{
  "stem": "single",
  "downsampling": "max",
  "weight_decay": 0.2
}
Rows from block 6 of a small self-supervised image encoder, named by matrix and row number. Each number is 500 + 25 x the weight over its row's rms, rounded and kept within 0 to 999. All counts start at 0. Numbers have three digits each.
After each channel's rows are labels from the 100 images, of 14976, where the channel reaches its highest value: "top examples" is what is common among them. Only what is clearly more common there than usual is listed. The data: numbers of one to four digits printed on busy colour backdrops. In brackets: how many of the 100.
# conv: 3x3 conv (model.blocks.6.conv.weight, 160x160x3x3, each kernel summed), inputs 0-159

conv.75:537463480510493486536484498459493517487482448497476496511479507468530498480513508499523506483484493487426525473476481519519494467505517508483513516491486470505469500470481508454505477567474476475459517477494490451501477504532512500457539470494500520490493535474490473491499534488507488479495460500467479517486456454476475492495490529451449528526489485506501499514489495495472468517503462492590451501502520464515526500503529475492482514498523516493508508485488510504499465471469567
top examples: length: two (53); black ink (49); the digit 0 (49); first digit: 0 (35)

conv.71:492477500503478463519483482481484508540492514514475502462513460472508476513446477470499472483468468500516518470487502505482454469471489506471548457451470498459475495482465498431493485486497456479480460457500528508476483500438490507556499491502516486488485468543475509479502526481486543511473466522503518506474511492476530539508467494463455526537474470518482479513499504491493520529496519496485458479483485498580502475481488475486476499498514477487479481521502489537481485479499493
top examples: the digit 6 (47); black ink (42)

conv.36:489462478512468465469483483519480509498495479458461540477512509484484468526493471499504475459472489484502439504465447512448478487472510480502549471503485483476467467491511494468464479511494481510511504470490495509514497460548500491498482484476502483486514478518486510476475482474524518467513497527537471497532514489488456500493477536491517522507502439466466473486461472500472493491453528500533478525512502475559498472499454505491485498473474477501505489469448524481476482451449480
top examples: on a plate (88)

conv.132:512468508495492509513490474518542492536468526512517521511511461471480547475468485486443520467462491502523483449484509522530507461484508470532514496520483506471449490494485502482527487503521523493498465494509508495496467443431477480513490471487493484486515504525505500494504441519523511492515500512504519464480475501489498546528500479499449465500483540430464505520455523493475514496521472506483486542492524466488469491497483460506472451512537529499535516492494513466529500556515509
top examples: length: one (66); white ink (51)

conv.114:559460491478495492482482490482475486480514509458481491505494489498493479520504502522523517460503505464516465466490459510485509479479520490512525449510494520461487490471488491476498510474476523484527480505460436524488512472485539488480483490458501514501510498502491493527439529457519507491507500496525486521509563489489485507503481490492514533492500495493430484516490472512494481465505471528485480530519512473538501516514496475497457493461472526501509503503424539496491420459451461
top examples: the digit 4 (55); first digit: 4 (46); black ink (45); last digit: 4 (29)

conv.15:489479542475480497526524531500477511484503449501482444523496502467512488518476508493523472477445504503461554492491477496508466498500469513509494506496497487479468494516494508497537488560519459477442496492538493432528474517495474509508509465495500478494502485502487458478549518462509469528511468507430481484484435499504534482482485505460464445542488472487479497511492495514498468539515484481545491478486486482532504489476528478509501489502530479499485488509488508518491484493520562
top examples: black ink (66); length: two (51); first digit: 0 (29)

conv.144:454486485521480477466474459513550508502443487532491522523506464492511521519460493455476505483500478499512498499469508502531458464505486472476525488442478517496473502474468517467450460495493470500483459499499509507462453472468458488526517501515489479481521475506481496490504491557497518509507445503509509457487444497466524552510482481457433519537460519483503501469478501481465518497475517485498465474479499485507459463504478475491503516531512507492502482480498481507489514506469487
top examples: the digit 6 (54); length: two (53); white ink (49); last digit: 6 (37)

conv.88:468518479459461469515473501508465470477481502494489484513488498497470484515530462468433526492467488478460493498532524435496518542532530497518508515507474509506483473527506459512490501508477521451475505487525515570506511521500517480491466485507511506446481502472524507516483485494470479510493504486499492489484562558478509455491516464500513471517542474492474495480483518491496473478524477477531507506511477493550481468478536513493542541493546492476496496523479504512465494471478445
top examples: on a plate (84); black ink (27)

conv.27:481495487517477520508517501470498448489531589487503467549486453468452469497461498514484503483499477491526500495488518496492514511476486472503531507520482512481485450480489461503480479478461517505470485496489491567490524493537503440569502502484471468492484475527460443515465512471504514514473519500493483495479505487480512507522497485509503418510489479488507433488494520501436487487506497476511485477486468520489479484490484505523504480496499482456502477529485492486481502496513522
top examples: white ink (57); length: two (51); first digit: 9 (29); last digit: 9 (29)

conv.97:508423477489502510511466474494516506549521484465498514466460493464480511497491493512505475462465509504481443455470479502498517455487513487523502523552504504501452480490468520460526487483503484463501464483491492494504502456499483491487473503495501525470494496490507529499474504497518492455500489519534486486460508497487485498521510529444487522499497522477456492543464521472455487510490484512506447561491503459513487521508478458434460482453496516503501507487452490479526464511496519
top examples: black ink (74); length: one (51)

conv.51:554481522482478485496485478499507515490497496479474489540495502454496490554490495505531525491460490488534518492503488509511495483509489463493513422501494553459460510475488487447530495504515468493491484521493489522470494487448500525471509512516471485529494494498480499483519559496483507484524492524496483526490528557503567503501471448481477487538471461502474543541497497500531488447514521479460507492467487499502463490505536463473490476487489500500501483486456536496465479481495451
top examples: black ink (60); the digit 0 (58); length: two (51); first digit: 0 (45)

conv.115:493502484502495487555494480480487510533482517532496483470455485471502479479547483480454502489376490432472481504528525530502528506518542523493494532483471449511482496501498479469486500518497521445493481519511558474496498531500490515493486505513505561510500528497524495554510543518479460469514516496513527486520554527474472528486531530497491504503501512505519515497489533496480480496510475497525498513525489508482493487498514530498508527485554488486547497519485479496490498487497504
top examples: on a plate (98)

conv.112:521506484487455512479451530518499500479501505492478511538462487486480505493509457498468490463451490480486494503459494490477521510494483424497520465512467533507471484424510502490497486528447476496467483498449489469460485508507503466554539469491445537487490498497524494496461483505465463476496523521472495527521514497463552467521494476520496520484503505465508480504446476492484487477527519448529501465497501469513464513505497476492492482472516503464522510497477475488499497494472526
top examples: length: two (52); white ink (50); the digit 9 (45); first digit: 9 (31)

conv.133:530492486487517491496494521471481456457480500458499487511498493531464466531463491478527527504490521464539486498497481534487486469501491509493508471486518539505477495482482505501505500467440533452539492527457483504477479492492513436503530527481502504542484471505449489513465522501499498484472502509485458505497524498468527459511491426510469520466503490515486467501515459510468497489502479520505498495483470500527514497480513497483443440451485498513508482511483543531485421478486506
top examples: length: one (70); black ink (39); brown ink (29); last digit: 9 (26)

conv.73:475500483498519508510476490478467470514489510472484473509501452523454488510462467482482439509502507499513472484494516509466502497474504504459503486442509490473454494495502506507508488480471488464540475507482537510489454479479461459478514507499513421522481454539487446503479503497468545496469507471506491469509473491445496502508506472492483458526466488526514443506507509534462541485509491500445501497478486473492510479483435491484502483483511512523490501507542507479506477497523457
top examples: the digit 4 (64); white ink (56); last digit: 4 (48); first digit: 4 (33)

conv.50:501517476510455501500523487472426485495530495490473449519510491500488470511458487499486441478437472480500511493480494478459497547445457460479500454469471522473505508493527501505499483519471494488514484501469505480478484516505507484539504491479484506497474481538518477464494481412490510490479524509490495492529499508471517476497489468526538512512484519474537463474489505524485492445547521466455527465480491497491501510490511466493520487481480536492500495489521505541501457459503495
top examples: white ink (64)

conv.2:481503438478489486475504455474463494495541504474443493498498479522502462504535487554477465485473498475503494479453490499456490538467544484542481511497493495459514496487536483514510517532476473493513493531494507509528537542495503500466472499487497509504504510479513468476479452471497493485520523536491493505518519546495478528472503507543568484488538522506507474490479524487456466435533519484489516538513500487484516496498490510510510477449510508488538487494526491506499438467464482
top examples: white ink (71)

conv.151:488529485524522497493459419495508479524503506496548507456516499503461494480500484490502520537485522497521509503539498441505485472503497512457492520539541452508493500513487465451485474487464501494513518477472499508477535506451537474422545533563495517463463502508520518502485458528523524510455493524498498507453539514512462491526504511509526517478482482522525487532523483483478498483494545482475518490514481519499468500483482514472485491475460495491502510493510496518502535512518467
top examples: black ink (59); length: four (56)

conv.113:460485493500503523472501483460493514488512552466510485516429531492479492475467458509448475483463505501524493513497499466474528496485470499513492522537519518488484475508505450482515475491493502516480481480498445542502507501517461486535563505514486510455494487511490490448498458483490496469471494493495485500466479484532523484517506531483480465448472485473484510508465495472472472488476531482503500491462502501515463515522499466451504460475466460445476496513451457523498502513503523
top examples: on a plate (66); white ink (41)

conv.154:494516513528488504497478499508509480510466518508519499470514493485489496527470498478488444520486487486574484515512509475487489515497463475462514512459501513494505466519515484513485448508516518524471512498521514567507499511490461485507518564553468430495474481548480462482527489518508523504479476460524506447477462490503474509509504495484475466550443481486505463477503499491485512495493522469465521447471483517490512475484483492498545509531480488454458493504475507497479544493512485
top examples: black ink (75)

conv.155:505507530513483490568502514542477493568492551504507506523485482478508495524499472496476487489405501427509477493517532527494508520510495510469524533501469508484479489497524509458526482573496508467497498466519566556498470525500496491529504493504510500486489516565524472496494511500469501460522502518511528504526496525477487511495510499503502471576486499512530472508468534502498498497519480495549497483499495508521496506479484500505542521515546510496510495499514497476511522471511525
top examples: on a plate (92); length: one (54)

conv.82:481507510501537521531505473494497506495501491513531460444509511503486509463463521482465434513463538496474505478498533512526511479494503509486439519506537482500479539520495497487565523476486565477506495513482493528466453458456480488485499474517508456513471468510521482521516460534506490495462509465436510500509470483480498482491505464509456479474470509537511495531505519507483519510517489502439515464482496505427480519493501509499488481498516500530510508490507494486505513534549505
top examples: bold (89); white ink (66); length: one (51)

conv.158:489503519515495483492471435505458507548519479481525504476519478478505479512509473525513469513434490479527491500521469491475479492473451509500522534524487477462497471544529471483495477545518449516511530495529514468531501512455462516435497515502496497504518502528501497481526464449505466483538511546506492469484473544534512524494499547524525450529460499460494482509496548489486455454490532504491535519506507498523497490495478536481489482496490493501513494482490504485515506521538484
top examples: bold (93); black ink (53)

conv.131:462469488511522522531506458489561508542491481500536455468522503474490549464455504476472467513487515488512444466476520499546493481489512500503501538515524480497461524517472490471525516457504532519496466494486509495484459444457507489477482487504491487487497472520515517529503491526515525467475481430518512503475521464485472524539488514474476516496480503508478487522506541489482517512496472489443470496488515485445473510517467487493497496524490513523492511466497508490536502555545491
top examples: bold (81); white ink (58); pink ink (26)

conv.83:514469476464505465486499501473473500492516534465469503508477496488510462517512491500490543454482497475489458494489468505487494479478545517539501447522493496469491485503483508496495519494485517485517492489504428546504508492486523501500483458451530557464508509465495508533436514461519490474503489488517483514482579499491474510482489504475515527472524499487459503521489511474488463497494485527510474548501501482516491500494493477484474511458499511522501477501429498506489442455451461
top examples: black ink (74); first digit: 4 (38)

conv.74:492512456525486509526512495427511503459501514495518392524527524554520501500496500503501567505522486472499459505500525514535523501518533504515471510517488521527528525500504520516468522501512565534535534547483516541518506479507509508524513476476526506512514517471479490534515544501483492493512509439485489514498533483530503484495531495503507492510536523556499520471501491475505488522480474531488529509499511525443496526520554504509502527506488511513493486494523506493513475527483528
top examples: on a plate (85); white ink (46)

conv.117:447466498484509499480511503481460525483458491478517514456450513501495478487477470472483533491449516492491469506481476512473464436481503498478472499467520493488463519488481488478501491488504508439499478502501480474498468484474457502482493513509496521504493494484470509483521496517491456448462492510449475477492482488505486455502481490483465509441470481490499519499497498473454491502472489495502478503442475483511485498502506479447444440442509467488488480520465480534468462492510515
top examples: on a plate (79); black ink (46)

conv.62:506524471509486489492494506489466491509493511504481463538547473523473488531467472486459460487503463493505505497485468507477487522442488486445530437405464524431498530487510519489478486465484519495538479496498482502469461505491479498526497483476514489507482482527502481493511496447468535498462509494519503458522531494470516515510483461498499544505436489510489483477479488517492519463509487485465523489490495484504482482509494490517499506504466525555519502484485530510492472456486467
top examples: bold (72); length: two (57); the digit 9 (48); white ink (42)

conv.123:471498472500488451509515510453465514510474488500464478513498517463512473490515489469455470506478461478425512475495460494471450484491519516463529518458457491469480495493481514457495499542489475489468501463517490489483460530532493506510472461498508513455515517472480481481480473484491487488500462515515484477506497462490488534488462539446457531520458486486499491488493498489489487527474471480564463498509498475531483461494487497517484517504500492527504477474475504507485484452457532
top examples: black ink (52)

conv.11:508532494497505516535506476490469468516459512525507500461513485505491508502509501466474487500447472465457532501556546530479551523516505547468460535482477480510511485513527518480489498525464541496510534499509497508467494510455463476558517507530533473496504508471537471511474509542481506501498546488444524485514486551498491472478538461550496528502483499500523514494499479494483505506513493510510526483524519535476470501499487516536506520509525506534547521536487483483519499483474563
top examples: length: two (51); white ink (43); black ink (26)

conv.38:447491461491490454508514472462450499536462494503473467520477457477499462502516506468467459508484462496409489482494453514469450490452525507464524498440462488453473513491480513477476489517496479451497481502496510514475459525515461510492476455487511502474505504470495481510497491479488485478495476511502504457507512492469496523484473511450482499517450510506510471485503509503487483508487502489519489510505491459493491472480451498511496519497509501544529469486490492497490482452462503
top examples: bold (75); white ink (37); black ink (27)

conv.31:506521477494498504509473496457490535504497499524498469521531450541530497550466504492519517505536465531488560509495502531487522526472497524479518485464471536487508532526508554488484494502516481512540500500525501508497496511480471527554536474455561433496502474495501496505534535485490535566482509499465511500489472510516561477494508492496486510502472513563504522474510465529507525538507535537543511502497501528535496504523506514516512529500493522540518489532520517486496479488491505
top examples: the digit 6 (49); black ink (44); last digit: 6 (32); white ink (29)

conv.67:492492456475452508502447477495472514487488500488496480516446475482491493477510448505435494462449453498453484498475478496477527502490510462495525525520436496490475484477506480477493496542457479499475484507479504453485517510485490482511540467491480545488493501478511493516475495500472457476485526513459479509497523486486546475509513530519496494472496493472494502475444493486459464490520529465536504473487499466513465513529491506483483492453516481472529501490459454481500476493471533
top examples: length: two (58); white ink (53)